A small sound classifier, trained from scratch.
Model: log mel input, depths [3, 3, 3].
Training: soap at rate 0.0038, 4200 steps, batches of 512, held-out accuracy 95%.
Data: trained on tunes sung on syllables by a formant synthesiser, 39062 training examples, 55.1 epochs.
Rows from block 6 of a small sound classifier, named by matrix and row number. Rows with one number belong to one channel. Each number is 128 + 24 x the weight over its row's rms, rounded and kept within 0 to 255. All counts start at 0. After the name is the row's rms in percent of the matrix's.
After each channel's rows are labels from the 100 clips, of 14848, where the channel reaches its highest value: "lies over" is the class under the peak. Only what is clearly more common there than usual is listed. The data: tunes sung on syllables by a formant synthesiser.
# convs0: expand pointwise conv (model.blocks.6.convs.0.weight, 768x192x1), inputs 96-191
# convs2: project pointwise conv (model.blocks.6.convs.2.weight, 288x768x1, transposed), outputs 72-143

convs0.508 108 [136 160 119 127  97 103 131 157 127 138  94 130  94  99 100 109 136 156  72 142 128 149 120 107 111 118 138 109 124 123 112 134 179 152 118 161 120 164 123 182 161 158 119 150  89 129 133 130 124  90 169 101 111 129  78 107 149 117 148 110 152  93 161 168 145 114 184 115 110  90 157 181 105 150 161 103 129 117 104 102 166 142 133 149 126 120 135 147 137 137  66 149 118 144 134 162]
convs2.508 099 [155 122 113 121 118 141 123 111  50  84  92 137 167 112 139 166 141 118 144 138 158 117 142 169 135 179 120 143 130 147 137 148 103 143  86 153 119 169  80 155 154 123 133 148 145 126 144 117  94 189 132 126 121  87 124 125 108 126 127 145 139 117 125 153 116 135 143 132 104 112 139 135]
lies over: /t/

convs0.264 106 [124 165 111 130  97 157 158 109  94 149 136 125  85  94 114 155 125 156 155 174 173 105 112 126 111 117 142 155 134  80  86 140  76 121 145 135 187  86 131 129 123 139 124 135 138 142 185 116 129 118 135 129 151 174 122 137 173 144 124 133 110 149 112  97 117 138 144 135 140 142 126 114 134 129 133 123 122 117 120 155 131 100 129 143  80 137 108 161 130 129 128 144 117 130 123  78]
convs2.264 110 [105 143 116 125 134  97 137  99 133 114 113 134 103 159 147 119 121 143 137 105 104 142 121 148 105 105 142 151 129 105 108 110  79 100 100 107 134 128 165 145 154 109 116 112 103 158 163  87 132 133 134 122 114  93  92 113 162 159 103 141 155 118 159 118 108 133 178 105 171 133  90 144]
lies over: silence

convs0.597 108 [167 199 115 147 129 115 167  92 129 161 136 135 117 177 161 126 110 112 162 121 121 136 144 160 147 143 152 106  80 119 141 127  82  86  89 113 136 105 124 160 110 130 168 150 163 132 142 115 168 113 159 140  85 140 155 136 137  99 134  96 200 120 133  91 117 115 103 136 117 110 125 141 117 163 113 132 146 142 135 118 177 141 133 157  55 131 113 161 112 136 133 115 112 152 119 124]
convs2.597 107 [132 114 133 108 122 101 119 116 126 132 127 134 160 126 150  92 153 146 120 157 148  75  99 145  96 115 116 113 131 111 180 136 108 124 129 124 104 149 140 135 122 156 148 142 136 163 172 148 124 104 102 143 160 171 175 136 121 121 144 137 140  94 118 104 191  97 188 144  95 159 121 185]
lies over: /m/

convs0.344 107 [ 97 106 153 163 113 141 123 110 108 111 133 148 101 143 121 135 121 132 101  89 111 122  99 106 117 119 129 157 114 150 123 134  83 125 113 101 114 131 100 131 158 163 160 122  81 126  96 144 123 146 198 168 129 125 140  91 119 150 110 128 169 136 150 119 124 104 155 115 135 152 163 128 163 133 164 118 146 173 146  79 124 128 104 121 151 122 146 150 119 116 116 153 139 124 124  85]
convs2.344 097 [121 156 132 182 136 151 140 138 131 131 170 159 112 115  82 117 131 122 156 165 159 155 119 104  77 101 114 137 111 115 149 123 112 177 140 146 121 128 114 119 101 130 137 121 167 153 145 130 157 150 153 112 116 155 131 158 162 152 172 135 135 150 122 185 168 131 101 144  91 133  95 140]
lies over: /l/; /d/

convs0.297 099 [100 139 128 143 145 131 102 143 119 125 124 143 143 158 121 118 104 121 132 136 176 141  97 125 108 136 156 116 150 156 176 119 125 115  92 150 105 115 126 103 113 132 153 127 138 125 120 116 164 137 166 144 103 182 148 134 101 168 125 109 106 103  99 138 135 107 145 109 112 119 102 135 133 113 162 124  98 110 177 153 161 115 130 138 156 140 133 124 155 124 115  76 130 126 140 135]
convs2.297 084 [145 145 114 106 124 152 135  91 115 112 124 126 119 192 134 155 107 131 145 113 136 144 154 153 145 121 124 137 158 118 156 185 128 100 153 158 136 110 152 112 112 103 137 185 108 162  85 188 156 135 159 169 113 104 134 126  86 140 106 137 100 105 181 110 108 143 124 139 105 131 115 121]
lies over: /n/

convs0.757 105 [150 197 158 124 118 169 134 125 117 109 110 109  99 164 133 127  94 109 114 142 130 132 126 151 111 150 129 130  78 174 160 119 173 106 114  84  87 147 157 147 125 160 142 144 164 149 132  91 132 136 100 169 111 139 123 199 139 150 140 142 131 153 173 108 112 127 118  98 140 113 128 123 138 142 153 150 166 159 118  91 112 127  96 139 108 130  82 166  98 114 147  99 124 172  75 133]
convs2.757 099 [145 123 158 128 182 143  84 138 164 182  97 103 163  80 126 107 110 133 134 110 134 116 134 132 111 140 113 131 101 158 150 110  90 108 133 130 130 125 114 102  90 155 145 154 126 108 164 143 188 166 125 168 100 152 171 125 132 128 125 139 149 146 134 147  99  99 186 162  98 109 151  93]
lies over: /t/

convs0.376 127 [135 130 133 155 130 146  91  70 105 148 175 100 166 168 103 139 149 165 152  96 104  96 126 121 187 173  94 127 119 117 152 122 120 116  72 132 155 174 159 126  96 155 134 115 154 125 127 108 156 115 122 163  90 135 116 118 119 146  88 141 133 109 141 135 115 142 148 103 107  87 127 162  94 106 179 118 119 127 139 127 172 137 162 101 144 126 180 149  90 158 148 154 125 157 129 109]
convs2.376 097 [ 76 120 119 125 107 137 134 116  99 159 145 127 104 158 161 122 123 150 118  95 198 107 105 127 178 152 128 137 123 120  88 113 150 149 120 133 110 157 174 118 118  94 109 152 148 104 133 129 112 113 104  95 114 114 152 133 142 141 161 149 114 116 110 145 150 158 162 124 150 119 171 106]
lies over: /n/; /m/

convs0.531 109 [110 113 186 189 117 109 133  90  92 127 153 137 101 117 130 108 147  93 128 124 115 118 133  78 162 113 143 148 171 112 161 112 150 134 133 151 105 117 135 165 117 142 130 135 118  97 137 106 117 100 173 129  83 154 107  72 118 144 118 119 116 146 116 175 111 162 142 142 127 135 124 165 119 151 130  98  95 152 148 108 113  78 127 125  92 131 120 101 107 130 122 109 135 122 138 130]
convs2.531 106 [126 140 133  88 138 129  89 147 130 120 153 130 137 129 131 111 152 149 140 140 135 142 111 163 125 116 133 126 114 115  95  83 149 146 126 115  99 136 130  77 154 158 128 138 110 122 122 133 136 123 117 145 110 126 146 120 139 143 107 161 103 121 148  97 129 125 154 168 101 152 165 147]
lies over: /ʃ/

convs0.761 084 [133 129 170 154 163  96 145 123 128 133 116 120 142 142 172 180 130 103 143 147 157 148 154 147 120 187 113 143 106 126 121 137 131 117 122 120 114 117  77 199 116 151 111 143 126  89 147 143 121 124 130 120 135 153  84 120 119 116  99 112 130 137 172 177 155 155 175 160 134 161  89 164 100 128 155 138 140  99 145 137 110 184 153 161 130 165 139 143 101 102 145 154 152 116 135 123]
convs2.761 087 [188 156 123 127 176 125 127 100 114 130 135 157 174 158 149 102 142 110 123 108 123 124  97 143  97 159 151 150 128 126 116 113 160 105 125 163 115 166  96 148 147 120 124 116 114 115 118 157 150 118 134  83 133 139 106 153 144  99 125 136 133 133 135  87 147 106  91 135 101  95  92 102]
lies over: silence

convs0.715 098 [132 104 124 110 110 113 136 133 108 125 126 126 108  98  90  82 124 120 124 101 126 125 144 128 126 145 123  87 100 115  78 134 136 150 132 118  99 106 142 168  97 121 124 172 135 103 142 130  81  94  91 142 153 137 147 145 148 144  90 148 146 119 119 147 138 109  79 117 130 185 133 141 131 123 102  97 148  88 159 143 121 137 119 106 114 116 122 100 145 133 155 106 107  82 152 158]
convs2.715 108 [117 145 158  81 178  65 140 144 121 127  80 148 157 102 138 116 130 138 168  77 146 134 161 131 130 130 142 147 122 167 130 116 104  97 148 106 143 111 156 113 121 207 112 170 132 120 162 114 115 130 100 113 139 119 117 148  99 134 134 128 130 108 134 131 114 107 139 135 102 120 120 111]
lies over: /ʃ/

convs0.523 099 [111  99 117 181 122 163 126  96 141 117 109 131 121  92 101 137 103 163 107 146 132 121  88 136 168 164  96 106 153 113 128 143 116 101 121 110 149  76 109 197 129 141 157  98 165 165 108 101 120 103 134 152 155 108 107 133  81 118 109 124 137 110 103 115 104 124 166 113 145 188 149 142 139 117 118 146  87 119 124 140  68 155 139  91 141 156  84 119  87 144 114 120 113 138 111 116]
convs2.523 093 [108 125  84 119 132 117 183 156 128 101 134 121 127 160 119 129 125 111 142 113 140 126 141 157 115  83 144 120  87 100  98 127 112  94 150 163  84 134 189 167 121 128 120 119 106 148  92  97 129 169 114 128 118  78  78 146 110 120 101 202 119 117 114 128 155 130 127 145 131 130 118 126]
lies over: /m/; /l/

convs0.341 090 [124 126 146 168 157 109  72 159 151 126 133 149 139 148  84  86 143  86 111 148 109 148 123 116 102 134 153 154 124 137 122 132 139 122  93 134 174  83 122 118 175 170  99 100 121 109  80 173 101 135 132 132 120 162 106 127 133 131  61 168 149 143  95 135  81 140 100 120 140 115 110 123 144 102 146 155 132 106 103 113  91 108 162 122 145  86 140 113 141 134 169 107  99 125 148 118]
convs2.341 103 [143 151 153  94 140 110 148 132 148 131 132 110 132  88  90 164 148 156 157 107 143 107 133 139 118  87 131 131 136 171 113 137 108 134 162 109 135  90 163  94 108 122 122 154 122 118 104 134  97 139 171 144 158 105 153 125 143  99 128 144 122 160 114 137 115 102 143 140 141 120 142  84]
lies over: /n/

convs0.342 112 [ 90  94 162 103 173 142 162 122 148 126 131 130 142 127 155 110 154 145 110 124 117  90 110 129 127 150 126 104 147 128 135 127 140 124 120 164 123 135 162 141  90 140 123 146 129 160 167 126 139 175 129 131 127 117 127 161  87  93 106 181 128 137 116 139 109 170 114 163 105 167 130 165 142 136 139 126 114 128 128 101 138 122 102 123 115 126 143  82 156 107 172 167 110 108 120 144]
convs2.342 096 [110 124 135 153  89 122 111 116 111  85 116 103 116 105 131 114 132  99 107 107 132  62 140  77 126 136 139 119 105 140 148 160  94 105 139 102 136 149 116 108 121 121 145 149 143 133 102 119  67  77 143 119 158 131 127  96 116 132 135 162 146 161 112 106 123 112 158 120 112 148 138 147]
lies over: /n/

convs0.720 104 [123 112 169 134 143  86 151 135 123 180 118 132 147 138  68 133  76 113 116 145 144 141  89 138 148 132 132 122 119 127 129 112 109 174 116 107 136 134  64 170 114 137 139 129 111 107 135 129 108 122  98  81 130 140 118 173 155 130 145 155 115 118 105 101  91 100 166 124 105 102 153 124 167  67 123 129 131 110 165 105 148 163 172 151 127 162  62 153  86 120 140 127 125 135 147 132]
convs2.720 099 [122 133 113 153 111 112 126 159 101 178 147  91 140 122 129 121 135 162 139 133 100 136 133 111 150 128 102  84 168 114 136 117 151 136 116 119  90  55  92 110  99 115 155 121 131  97  91 152 126 141 116 135  95 119 103 115 132 118 127 136 143 153 132 115 129 124 158 119 135 155 129 134]
lies over: /m/

convs0.694 101 [155 157  70 145 119 127 113 135  92 157 163  95 155 129 106 105 153 150 142 167 134 111  72 131 152 106 127 139 110 131 112 162 118 139 124 175 117 105 109 146 142 132 187 127 152 163 126 129 144 119 119 147 117 136  97 135 147 115 117 141 102 109 116 144 120 139 185 138 132 130 132  93 114 110 101 103 126 136  88 128 116 139 130 123 135 126 101 139 135 177 145 129 120 127 127 138]
convs2.694 087 [150 162 107 166 155 113 110  91 113 103 106 118  97 158 115 120  96 144 120 176 114 102  78 104 155 106 157 116 118 111 126 106 120 155 127 114  93 126 137 107 182 162 155  96 143 105 145 151 120 155 151 100 119 105 123 175 112 142 155 148 133 134 104 118 117 125 153 149 150 145 135 118]
lies over: /m/; /n/

convs0.385 076 [106 145 145 109 161 121 109 131  91 115 120 141 144 141 132 135 113 107 144 180 143 130 114 118 134 125  92 134 122 108 145 149  85 136 108 118 148 150 102 171 155 119 155 117 146 155 129 121 143  85 101 134  99 128 108 151  87  91 172 134 148 111 130  97 135 135 160 123 114 117 136 124 181 156 112 126  80 124 133 117 136 129 127 132 170 127 145 121 149 129  93 120 104 169 100 151]
convs2.385 082 [118 122 131 125 149 132 126 140 150  80 121 129 181 145 145 148 107 131  97 122 124 125 140 133 131 115 170 120  99 138 104 185 172 125 108 110 129 135 143 103 116 143 160 138 160 124 122  92 109 135 200  92 167 108 127 149 110 134 157 146 140 148 132 134 125 192 121  79 156 112 107 162]
lies over: /n/

convs0.464 109 [106 129 121 171  94 131 112  91 113 131 111 104 145 128 145 148 106 131 132  74 122 157 129  92 146 173 123 102 133 133 171 110 131 133 113 170 141  77 144 151 139 162 131 125 131 107 136 119  87 140 119 103 144 143 112 129 119 129  87 107 163 111 117 134 147 143 112 136 144 158 178 171 106 124 138 139 140 143 130  98 100 130 175  87 163 128  55 148 131 182 153  81 118 153 119 127]
convs2.464 095 [157 137 120 145 118 129 127  94 149 162 162 110  82 119 116 138 126 140 124 131 130 134 129  82 102 105 144 110 107 128 145 116  92 149 142 110 125 149 106 123 161 140 125  64 177 129 112 116 130 112 113  67 123 120 122 136 100  88 113 153 133 123 102 108 118 135 173 152 136 137 148 139]
lies over: /m/

convs0.281 112 [146 132 106 135 161 148 149 147 133 133 164 115 129 134 107 118 162 181 161 106 163 106  97 120 160 146 145 173  90  69  98 131 141 129 140 102 121  96  96 131 133 142 123 143 120 164 148  96 124 111 126 155 116 112 101 149  81 129 118 113 154 156 126 126 141 125 132 117 121 119 132 120 158 139 114  98 130 172 136 159 121 131 118 129 146 139 188 148 140 150 162 149 128 154 123 117]
convs2.281 112 [164 126 116  91 143 129 175 112 118 191 136 100 148 132 104 123 126 169 118  97 135 138 162 115 119 156 140 111 139  81 146 140 151 100 109 105  89 158 124 114 187 177 160  98 173 122 138 117 152  93 149 142 133 122 108 128 130 175 133 112 156  93 150  92  99  84 104 196  53 138 121 142]
lies over: /t/; /n/

convs0.484 100 [167 153 102 122 152 144 122 147 126 114 107  93 103  99 141 105 111 155 172 130 126 134 158 102 124 128 141 192 154 140 123 133 159 120 119 130 109 102  95 158  96 112 154 127 120  85  73 125 120 103 158 106 157 167  94 112 103 133 146 138  88 137 136 160 137 124 127 115  71 117 145 100 133  99 117 161 150 122 137 116 141 159 122  99 135 133 172 109  88 111 162 110 125 103 135 134]
convs2.484 112 [145 115 139 114 121 130 160 125 112 102  88  96 149 164 128 131 151 113 156 143 127 141 116 130 149  97  97 128 118  91 105 146  81  92 137 136 137 162 139 169 123 106 113 151 111 160 124 121 134 114 109 178 131 147  77 152 137 131  87 147 155 167 130 151 182 137 100 122 120 132 134 137]
lies over: /t/; /ʃ/

convs0.648 095 [ 97 113 146 121 146 153 124 121 127 135 174 125  99 141 139 141  97 149  90 189 139 132 136  96 131 115 103 116 119 119 114 156 109 146 170 117  91 111 150 123 115 137 128 123 120 165  79 133 145 177 129 120 185  93 117 151  95 138 153 116 122 115 103 103 150 140 167 135 118 134 140 157 103 142 100 138 133 182 102 140 148 154 120 164 174  95 150 154 126 153 155 158 159 137 137 150]
convs2.648 101 [124 131 112  73 103 110 163  93 112 147 164 147 119 111 138 136 139 118  83 124 149 111 109 146 139  99 120 106 120 112 113 131 139 135 134 124 127 121 122 112 101  58 172 159 149 125 132 130 116 137 152 101 127 101 143  88 126 109  91 150 145 137 115  81  81 100  88 103  95 118 132 156]
lies over: /æ/

convs0.60 106 [139 149 126 130 144 159 152 139 104 153 111 105 125 173 143 116 117 119  88 137 127 118 131 155 149 118 115 100  86 116 152 130 163 128 144 166 120 109 106 106 157 132 144 155 118 137 176 121 156 105 160 123 108 143  82 115 131 131  99 148  95 168 128 143 157 123  90 106 116 143 176 106 166  98 162 128  93 102 115 142 129 149 172  95 137 147 155 113 164 142 153 142 152 164 124  86]
convs2.60 109 [137 146 163 129  92 113 125  98 148 155 138 140 150 149  86 105 129 160 113 167 154 144 123 116  68 148 121 191 115 121 128 110 114 161 144 168 144 111  88 105 135 104 135 157 160 159  95 151 124 137 141 138 148 101 124 132 141 135  72 136 147 142 102  83 129 147 100 118 143 156 128 119]
lies over: /æ/

convs0.79 083 [171 109 116 145 171 127 129 154  91 102 124 167 138 170 120  66  66 119 157 160 131 155 103 134 100 170 112 114 154 120 159 181 150 111  95 114 125 132 171 122 188 116  81 123 119 133 111 136 136 106 125 119 161 109 122 111 149 162 126 119  93  85 117 118 115 139 132 137 125 134 129 134 140  92 107 132 147  82 127 120 117 109 149 143 150 128 135 142 104 100 190 138 113 110  97 125]
convs2.79 093 [161 177 101  94  79 130 163 144 111  80 172 104 124 132 168  82 141 150 109 112 142 122 127 111 141 114 105 165 131 147 157 137 152 171 126 147 193 143 150 127 140 149  94 137 136  76  86 141 126 152 158  58 138 109 111 112 111 111 110 134 195 130  89 123 148 144  94 162 101 127 158 127]
lies over: /t/

convs0.639 109 [138 110 139 130 161 144 126  99 114 134 119 119 106 133 106 161 104 124  65 107 144 142 161 137 104 115 145 129 101 139 126 181 113 133 112 154 112 165 104 135 119  95 153 145 143 136 107 120 155 121 105 120 165 154  88 136 151 162 118  99 135 103 150 108 127 127 130 135  75 149 141 171 140 104 150 119 110 149 149 151 150 125 122 145  77 131 154 171 155  88 113 134 128 155 113 121]
convs2.639 107 [ 99 142 105 132 168 120 176 136 137 116 125 101 144 113  95 158 136 127 138 121 146 148 171 116 139 104 127 139 120 130 143  93 139 140 136 128 150 121 118 105  95 130 111 153  74 158 140 158 136 167 133 146 112  90 150 121 143  84 106 115  96 121 132 125 106  99 157 146 176 111 113 120]
lies over: silence

convs0.449 114 [110 141 118  90 113  77 130 182  91 151 121 129 172 101 122 124  95 139 141 132 125 123 131  72 181 153 137 149 135 156 141  92 151 135 135 134 152 121 109 115 125 131 105  91 117  90 105 128 122 151  98 119  98 190 131  99 132 114  87 111 161  89 130 132 133 151 127 159 131  76 111 153 112  97 134 154 157 107 102 159 101 115 111 129 174  96 125 103  67 110 129 142 166 124  60 112]
convs2.449 100 [139  91 153 127 122  98 143 155  91 128 141 152 138  89 128 107 133 149 148 135 108  98  84 116 122 143 142 104 130 135  87 127 161  90 137 161 113 151 135 150 123  88 164 153 123 170 144 102 145 139 114 117 123 163 160 118 127 103 143 128 124 121 137 160 194 135 109 113 113 145 118 135]
lies over: /n/

convs0.309 104 [135 140 158 103 126  97  89 131 131 107 129 135 146 133 116 138 159 152 165 172 110 129 140 141 123 138 144 120 102 114 138 116 150 111 139 110 154 139 154  92 140 119 165 152 108 168 130 146  82 156 123 131 115 169  93 129 127 117 130 154 170 120 118 119 121 108 165 130 101 158 138 135 115 113  67 115 101 117  79 114 178 140 165 113 125  95 150 102 133 140 174 115 170 174 134 124]
convs2.309 099 [158 135 130 138 127 125 177 144 126  92 127 109  90 138 118 137 113 119 116  88 195 125 121 107 116 181 149 125  97 125  78  99 108 149  96 100 138 126 144 183 130 140 122 104 105 115 116 193 118 123 127 128 146 151 139 123 142 150 103 101 158 124 110 145 139 134 144  96 166 150 135 131]
lies over: /æ/

convs0.486 129 [ 87 143 129  92 132 148 149 132 116 107 165 109 132  85 101 106  84 151 110 170 184 153 157 103 124 117  68  87 113  80 121 104 143 154 142 144  78 130  87 167  86 181 133 118  89 107 129  89 124 112 104 131 104 141  92 101 129 135  87 149 107 108 110 135 124 119 159 134 110 132 162 118 123 109 133 154 141 152 145 144 138 111 101 154 103 107 146 124  89 122 107 123 130 126 120 153]
convs2.486 096 [108 150 154 123 140 142 116 147 110 143 153 138 106 142 110  95 134 158 113 110 147 132 104 131 109 129 171 120 158 117 129 144 121 177 129 137 119 163 163 164 161 161  99 141 162 120 153 110 136 132 137 131 100 116 111 122 142 104 120  80  95 101 168 140 111 103 138 126 134 170 156 129]
lies over: /ʃ/

convs0.369 097 [120 183  83 131  98  94 146 135 132 129 134 110 116 151 137 136  88 151 120 160 103 110 132 104 107 124 141 112 128 129 126 148 170 136 118 142 161 115 149 134 103 113 139 156 102 160 155 155 144 142 121 135  95 136  83 154 109 150  96 136 129  94 154 114  90 126 143 105 125  96 120 136 100 148 111 159 148 105 111 126 112 145 141 108  63 144 171 168 150 171 118 117 106 143 150 109]
convs2.369 096 [147 162 114 182 106 103 163 112 128 155 118 147 123 117 122  96 147 131 135  83 133 121 157 130 130 110 147 123  91 164 161 144 120 118 125 132 150 124 124 103 150 155 121 165 170 119 113 102 110 104 168 115 162 185 142 126 147 139 119  88 118 105 134 130  95 115 138 141 115  84 153 120]
lies over: /b/

convs0.137 100 [120 148 140 133 104 122 107 133 134 162 163 162  98 124 119  94 113  90 157 121 120 141 122 108 197 164 150  91 111 118 113 113 141 133 117 137 157 119 106 144 178 155  93 126 160  99 183 110 182  99 139 128 136 170 113 114  76  87 142 152 148  92 108  99 154  83 144 121 125 142 119 108  86 134 111 109 137 100 108 147 172 119 139 121 115 118 118 121  99 128 161 144 130 117 147  99]
convs2.137 105 [149 200 156 118 114 110 117  98 103 146 139 129 140 160 108 117 135 153 150 136 184 125 154 109 117 101 157 115 123 119 144 100  66  89 179 127 143 103 117 142 137 149 128 143 110 127 148 165 100  92 102 167 123 117 135 153 113  92  96 174 167 151 130 145 135 145 101 129 142 160 152 112]
lies over: /m/

convs0.721 105 [147 158  98 135 118 139 131 108 123 143 142 162 147 139 100 146 139 101 106 137 129 123  95 142 117 108 147 150 153 138 119  99  94 112 133 121  97 133  97 125 123 109 142 147 131 123 132 130 181 131 120 145 110 144 121 184 163 125 164 130 124 107 102 143 116  93 147 130 119 103 162 123 104 119 175 104 152 121 109 135 133 185 186 141 130 151 132 110 153 122 122 130 128 144 175 100]
convs2.721 095 [ 97 144 160 133 144 135  78  89 166  58 134 133 116 134  97  76 141 149 120 153 136 181 102 145  90 142 127 132 143 152 121 118 110 125 124 119 124 153 139 140 112 128 128 160 145 140 170  98 153 151 126 123 108 145 145 137 124 134  98 102  76 123 125 151  69 166 122 162 104 113 119  89]
lies over: /m/

convs0.106 078 [ 93 159 117 110 160 103 115 124 115 121 100 107 164  96 117 164 155  78 130 146 105 163  88 151 125 120 146 151 122 141 115 109 109 124 146 139 110 147 124 131 112 149 119 128 140 126 157  99 123 102 110 142 107  98 164 187  99 133 134 127 151 138  98 132 131 113 100 124  74 149 117 140  94 132 142 126 137 136 129 135 130 158 133 151  66 174 161 118 100 146 169 114  88 143 126 131]
convs2.106 087 [114 155 124 169 110 130 106 157 123 134 153 109 109 123 164 121 130 124 142 129 110 140 125 153 112  92 161 118  57 119 147 142 124 137 139 119 163 119 116  66 117 120  89 143 110  95 187  81 100 142 137 173 155 170 166 150 138 165 146 117 127  95 116  98 124 107 157 175 149 110 100  96]
lies over: silence; /d/

convs0.491 107 [149 128 140 155 138 101 142 131 115 113  63  93 134 138 100 131 118 153 159 122 118 128 149 149 163 160 111  97 151 160 124 158 164 119 108 116 108 111 143 147 133 170 125 139 146 131  98 172 163 164 119 115  95 185 143  99 149 156 134 145 103 160  72 119 157 135 113  92 115 192 155  89 100 122 134 108 117 125 119 131 114 165 125 112 165  75 127 128 130 112 127 100 181 109 180 125]
convs2.491 087 [136 138 104 135 137 159 130 154 173 139 142 156 167 151 118 117 115 110 119 116 145 117 117  94 163 150 106 115  82 122 118 140 125 110 178 110 148 153 114 162 113 132 138 119 150 131 108 161 145 145 117 158 120 199  92  89 126  76 149 134 140 150 159  89 117 148 150 134 159 101  90 164]
lies over: /æ/

convs0.56 107 [119 147 162 103 106 104 118 129 129 131 168 122 128 120  89 119 124 141  93 146 132 131 114 169  98 150 124  71 101 127 181 115 159 100 123 151 146 104 161 168 118 144 112 117 112 145 139 121 132 104  99 167 167 107  93 140 110 153 125 195 146 139 162 101 116 125 139 102 135 124 128 149  87 128 181 111  82 169 120 160  95  96 123 144 124 118  85 144 137 128 103 119 106 159 101 133]
convs2.56 090 [137 111 104  93 153 107 164 110  55 122 150 122 154 141 146 100  69 164  87 145 135 154 110 138 131 103 123 111 144 136 131 148 163 167  97  90 159 115 131 142 127 109 185 144  97 127  92 113 143 149 127 104 119 137  94 101 159 179 132 124 100 108 101  84 115 150 161 152 128  80 153 134]
lies over: /b/

convs0.643 100 [154 178 156 162 124 155 103 108 132 105 169 112 147 124  99 113 142 117 130 115 128 145 139 112 127 108  87 147 115 118 124 133 173 103 116 120 129  87 158 182 193 140 127 140 133 139 102 154 155 100 125 147 157 106 100 133 171 125 152  89 121 174 121 100  87 120 157  95 101 122 113 142 113 140 136 151 121 127  71 106 141 183 157 119 123 107 130 152 137 147  66 124 177 118  85 119]
convs2.643 090 [103 123 152 106 160 118 111 123 165 112 138 103 175 127 118 126 135 100 149  96 156 119 133 163 115 151 115 143 121 133  98 133 117 142 152 170 109 173 172 136  91 124 126 155 103 142 177 134 137 153 102 132 116 125 136 141 104  82 106 126 160 129 146 115 113 142 133 123 103 155 130 125]
lies over: /l/

convs0.111 097 [129 144 113 115 140 121 104 104 107 110 115 108 101 149 132 168 142 134 137  93  86 160 119 136 144 134 139 139  73 133 141  97 141 134 136 135 137 162 104 144 127 129 102 109  86 134 156 135 103 180 134 138 118 163  93  98 111 120 135  95 171 114 141 115 133 147 138 128 143 136 134 104 132 133 142 127 135 103 121 139 132  91 150 176 104 124 116 103  92 188 131 122 147 104 160 165]
convs2.111 101 [124 101 117 157  75 120 153 143 156 151  96 172 122 133 124  99 147 101 121 147  96 127 148 122 137 150 184 130 131 156 147 131 126 137 136 128 133 109 128 138 170 101 134  86 117 140 128 160 154 138 112 132 125  85 138 123 112 140 128 137 156 106 140 112 108 118 130 116 107 126  97 127]
lies over: /t/

convs0.693 084 [ 92 125 137 102 139 109  99 105 110 177 112 160 143 113 143 127 169  85 129 108 120 150 117 149 169 144 147 135 127 109 175 127 144 138 156 147 150 105 108 115 166 182 114 114  99 100 132 144 139 136  95 141  87 129 122 117 136 123 134 167  82 146 145 113 135 168 111 149 103 144 104 171 133 106 171 126 123 105 117 116 152 131 111 149 101 127 153 126 161 161 103 129  72  79 113 129]
convs2.693 099 [145 154 106 121 123 130 142 110 146 145  95 121 106 160 117 164 158 137 123 101 125 112 143  97 149 112 169 117 149 119 131 138 153 108 137 113 154  88 127 124 101 126 105  77 134 130 109 124 132 133 137  68 148  99  99 130 119 153 121 122 113 143 142 115 112 112 165 139 107 114 119 133]
lies over: /n/

convs0.619 106 [112 106 180 156 104 163 117 141 147 116 143 129 150 145 123 125  83 117 133 105  87 159 138 136  93 148 142 144 124 113 156 134 144  97 180  86 148 129 146 120 149 186  94 135 119 125  72 120  97 112 108 108 176 100  59 126 143 144 126 131 121  95 162 168 146  77 128 187 112 134 111 168 114 127 100 139 142 134 101 110 133 172 145 121 132  90 120 131 118 127 135 104 130 146 153 172]
convs2.619 095 [175 115 151 109 143 152 146 129 117 128 120 110 126 165 104 146  93 157 122 130 124 121 122 113  69 140  90 121 153 129 100 132 127 101 119 140 129 127 104 124 137 126 129 131 148 132 136 130 108 144  98 165 114 106 117 111 135 155 115 109 106 177 161 132 125 142  88 110  92 117 144 130]
lies over: /t/